A small class-conditioned image diffusion model, trained from scratch: 8.42M parameters.
Rows from block 2 of a small class-conditioned image diffusion model, named by matrix and row number. Rows with one number belong to one neuron. Each number is 128 + 24 x the weight over its row's rms, rounded and kept within 0 to 255. All counts start at 0.
After each neuron's rows are labels from the 100 images, of 14976 (inputs lightly noised), where the neuron reaches its highest value: "responds to" is what is common among them. Only what is clearly more common there than usual is listed. The data: dead-leaves pictures: piles of overlapping shapes. In brackets: how many of the 100.
# fc1: MLP up (model.blocks.2.mlp.fc1.weight, 384x192), inputs 0-95
# fc2: MLP down (model.blocks.2.mlp.fc2.weight, 192x384, transposed), outputs 0-95

fc1.362 [ 91 145 162 133 131 152 125 124 131 108 150 123 129 144 122 181 252  92 163 131 126 187  68 147  99  67 130 122 164 116 154 128 142 140 135  86 127 114 147 157 135 121 146 184 140 122 124 139 188 144 131 122 131 126 154 126 107 146  66  77 124 118 116 102 149 138 125 145 123 172 128 114 136 132 128 150 140 141 178  89 114 148 165 118 138 149 139 143 108 145 129 119 114  89  95 164]
fc2.362 [148 108 113 129 124 115 129 138 146 118 140 171 111 100 127 164 168 170 125 138  82 159 122  42 154 143 133 143 134 139  56 142 144 149 131 141 157 132 172 121 129 129 137 169 122 125  98 161  64 153  88 150 144 140 123 134 112 126 106 103 123 141 147 151 131 132 119  95 129 131 114 132 160 152 123 124 134 148 135 164 157 140 147 113 155 156 170 136 131 114 145 144 123 122 195 106]
responds to: grey (45)

fc1.27 [151 111 121 115 156 108 148 114 134 176 101 119 129 110 161 106 135 150 100 121 142 143 151 154 147  74 115 133  97 103 105  90  82 110 156 113 109 149 126 133 155 131 177 117 169 121 145 151 141 118 134 136 164 147 151 139 103 134 119 141 131 131 119  91 102 116 176  34 130 135 118 128 126 128 144 139  80 119  64  84 131 129  91 162 130 124  79  89 154 148 129  93 129 116 151 138]
fc2.27 [ 69  89 109 106 137 137 140 142 107 125 138 120  97  67 148 127 120 154 111 129 148 149 169 126 135  50 135  84 156 132 138  75  86 143 129 143  92 109 105 126 116 131 136  94 118 135 106 107 117 149 112 164 117 141 132 125 114 124 116  83 125 140 145 121  87 144 109 152 111 122 131 102 127 152 136 105  93 144 130 154  89 131  98  95  85 143  97 151 145  84 108 133 122 143 113 145]
responds to: grey (52)

fc1.90 [138 131  95 142 121 154 114  67  87 138 133 133 128  96 127 109 108 107 100 123 128 146 136 128 112  87 138 121 131 102 155 135  92  97  85 126  92  94  95 135  71 108 158  67 140 106 132 134 127 121 159 162 123  87 144 107 183 135 130 148 115 151 121 129 142 127 126 118 112 103 111  94 130  84 107 157  70 137 121 134 136 122  80 143 132 122 135 110 105 123 129 131 133 138 113 126]
fc2.90 [127 109 161 135 139 120 119  89 143 123 142 130 196 106 130 115  88 123  98 134 132 173 132 145 150  13 122 137 128 145 169 138 100 123 107 132 119 116  75 159 131 110 131  14 135 138 121 111 135  98 141 156 100  96 120 118 183 133 108  82 124 136 140 130 154 105 135 147 128 131 129 157 130 178 152 125  91 153 127 202 139 125  99 153 137 132 133 148 164 117 123 111 127 166 133 130]
responds to: grey (63)

fc1.140 [141 182 148 139 182 144 146  69 108  98 146 161 128 127 130 147 141 172  81 127 144 119 118 140 138 118 156 118 175 139 115 101 132 138 117 128 200 127 111  95 105 132  94 137  75 122 118 120 100 172 139 125 121 101 121 163 137  92 109 122 129 181 112 104 126 149  91 144 131 114  96 120 143 126 117 136 166 105 136 108 173 131 139 131 112 101 177 190 140  81 125 168 130 119 141 125]
fc2.140 [109 188 111 140 101 135 135  79 126 144 113 165 148 129 118 122 134  77  86 136  98 194 133 187  74  87 108 139 130 114 143 110 145 132 121 116 161 149 106 119 118 135 121 127 130 129  99 142 113 134 131  43 101 106 122 116  84 108 113  99 134 118 147 135 110 135 120 139 134 129  88 133 138 116 121 132 141 105 118 114 201 129 145 161 152 105 170  96 122 145 119 117 146 125 156 119]
responds to: grey (47)

fc1.188 [135 120 134 124 116  99 135 131 154  97 127 122 128 125 165 127  97 157 116 129 124 144 155 143 128 115 132  99 154 104 152 121 144  93  87 121 100  95 109 144 148 140 161 113 109 135 134 141 127 130 108 130 112  92 118  83 161 156 115 166 120 178 124  79 158 119 128 119 137 126 184 167 115 151 128 109 130 117 135 178 127 120  75 142 118 134 143  91 144 143 126 158 168 131 125 114]
fc2.188 [ 87 118 116 127 131 156 140 122 108 138 145 143 176  80 166 138 130 163 148  98 106 147 128 145 129 140 130 154 110  96 143 130 167  68 133 137 138 140 136 116 129 136 127 107 119 124 147 127 124 129 191 123 135 100 127 123 163 133  97 151 135  86 134 141 161 102 137 121 124 145  77  98 147 158 125 107 129 131 134 155 123 123 120 122  99 147 141 142 148 114 136 112 135 148  99 151]
responds to: vivid (56)

fc1.127 [135 159 146 121 127 123 116 107 152 144  94 120 129 111 135 146 109 128 134 124  79 130 130 143 148  97 119 150 108 116 103 141  86 129 148 115 139 115 169 121 186 137 150 145 151 110 157 137 135  81 173 129 167 140  64 123 117 119 127 133  90  86 148 148 156 103 137  89 129 182 136 152 122 135 129 170 128 135 155 159 143 135  78  93 125 121 164 134 127 142 128 119 157 155 128 124]
fc2.127 [102 139 126 123 146 100 124 105 124 123 127 120 123 133 134 152 126 106 128 137 134 184 126 154 132   0 131 132 140 112 130 125 124 126 127 136 121 164 124 149 125 133 121 134 132 127 104 114 141 128 120 148 113 127 106 123 132 124 109  83 135 117 129 133 146  96 137 117 138 134 136 122  93 126 116 124 130 116 123 210 148 125 125 130 107 138 141 148 114 121  73 115 132 125 129 155]
responds to: grey (85)

fc1.3 [118 124 179 125 114 131 126 165 171 116 100 113 127 150 140 124 119 129 192 127 125 126 109 117 165 107 131 163 110 153 110 147 167 139 143 167 103 133 128 128  74 155 146 107 131 131 135 115 133 145 109 132  98 128 109 139 113 143 122 124 154 101  99 123 129 151 193 119 125 132 142 142 105 121 149 123 139 112 101 139 126 127 160  89 127 130 146  61 119  59 129 107 137 115 115 125]
fc2.3 [146 108 101 124 134 128 133 123 128 130 131 152 141 120 132 143  89 142 124 116 154 188 171 140 129   0 130 135 129 125 105 131 147 110 128 125 116 140  86 140 128 126 126 134 130 129 127 148 153 115  91 126 117 125 110 123 163 125 116  83 124 131 138 122 138 113 126 117 123 128 147 138 135 130 135 116 125 145 125 216 123 134 127 133 140 150 129 123 114 146 110 123 127 123 127 121]
responds to: grey (87)

fc1.307 [129 121 116 110 114 109 127 112 132 142 131 138 130 160 158 134 128 113 144 117 138  49 131 135 156 126 110 124 135 145 156 139 129 151 112  79 149 127 144 114 158 144 108 151 126 164 148 141 136 144 144 147  74  69 113  90 104 108 145  97 140 171 131 178 126 111  97 185 115 148 100 126 112 110 140 114 153 141  91 142 129  73 139 155 129 127 103 145 153  70 127  69 138 129 140 118]
fc2.307 [122 134 134 108  97  80 120 136 143 125 141 113 150 135 144 124 137 143 125  99 116  95 141 151 152 128 143 117 122 129 151 116 170 124 123 154 109 143 153 153 136 118 134 139 112 122  96 147 134 105 120 144 122  80 123 127 130 112 120 100 126  98 137  89 137 135 111 118 128 138 169 142  96 148  99 126 147 135 122 180 120  81 135 105 114 181 110 110 142 140  87 136 116 137 147 143]
responds to: vivid (58)

fc1.165 [111 105  75 123 123 120 136 178  92 115  89 124 128 149 130 129  85 149 159 128 126 125 117 120 153 114 118 141 118 144 144 134 115 143 150 162 141  60 117 171 186 146 115 127 126 121 148 109 108 154  91 137 125 112 102 125  91 132 108 141 133 171 175 115 141 119 103 148 124 144  84 159 130 148 111  80  98 113 143 119 123 142 144 179 135 106 135 136 117 160 141  82  96 167 165 131]
fc2.165 [108 139 137 121 147 111 127 167 130 130 121 148 164 133 133 145 101 147 119 121 120 156 103 186 124   0 133 100 138  92 147 114 139 140 130 131 128 111 138 144 116 133 126 141 125 135 102  57 124 162 125 133 129 132 175 126 170 125 122  62 123 134 145 104 131 147 125 136 131 127 153 156 105 127 130 125 134 109 126 196 156 129 123 132 144 118 114 143 127 124 112 128 133 125 136 140]
responds to: grey (87)

fc1.37 [100 111 160 117 117 133 103 101 131 132 121  92 126 122 137 168 160 114 144 128 142 121 120 108 150  86 115 147 131 127 128 157 127 154 119 116 134 171 102 134 119 112 122  65  80 117 120 109  84  87 163 133 101 116  81 197 124 120 134 164  83 113 109 126 151 114 134 116 129 143 160 129 150 123 145  65 149  97 172 125 143 123 102  95 135 133 180 140  90 127 139  82 131 126 116 118]
fc2.37 [189 157  77 120 137 143 108  90 135 131 131 117 164 123 123 122 118 174 167 118 135 143 130 155 127  98 136 108 113 101  82 156 163 182 131 155 129  72 111 170 119 107 126  70 100 126 116 130 164 178  92 123 129 131 130 130 135 118 135 109 133 149 140 120 147 154 117 156 114 123 125 140 156 127 110 175 154  79 119 104 114 129 103 125 117 135 153 138 101 135 173 130 126 119 196 122]
responds to: grey (37)

fc1.61 [156 126 108 121 142  74 128 182 118 142 111 161 124 115  88 151 142 100 162 128 134 159 121 115 159  80 109 146  76 167 145 153 134 130 139 130 121 161 105 130 166 102 147 110 140  93 110 129 116 144 143 114  82 157 138 165 129  91 116 168 140  86 131 113  89 157 127 130 134 135 140 128 126 175 151  90 127 104 135 133 112 141 165 127 125 137 132 147 151 135 127 137  79  95 134 123]
fc2.61 [135 123  85 122 107 151 132 188 156 127 146 122 136 148  95 133 132 149 154 137 143 175 142  91 125  66 147 103 162 150 119 143 157  52 142 122 101 153 114 156 123 145 136 167 122 131 135 152 149 171 111  98  95 162 101 124 127 136  95 107 133 174 104 153 106 123 120 125 133 136 134 132 103  68 116 161 132  94 140 166  92 138 141 141 143 127 141 121 155 115 146 132 126 149 134 146]
responds to: grey (54)

fc1.373 [ 98 133 151 156 124  84 107 170  97 114 113  88 129  94 114 130 113 113  86 134 105 121 118 129 129 117 110 134 148 115 146 167 141 144 132 117 109 132 129 152  88 177 151 137 168 123 128 133  82 145 125 116 126 171 119 117 127  99 118  70 129 125 146 132 155  92 129 130 126 120 146 133 124 102  96 115 177 136 114 167 105 150 134  89 144 175  99 168 132 131 129 106 132  88 132 136]
fc2.373 [115 138 130 149 110 160 113 120 159 122 131  94 169 121 126 139  65 137 120 125 154 122 105  88  95 111 149 163 119 116 144 154 135 113 132 110 101 118 111  82 114 146 124 128 126 119 119 137 180  74  64 136 141 159  99 131 110 139 125 167 116 138  88 119 120 106 139 126 147 116 102 153 116 148 121 157 169 149 133 178  94 141 129 125 123  96  83 111 149  98 147 135 121 124  97 145]
responds to: vivid (95)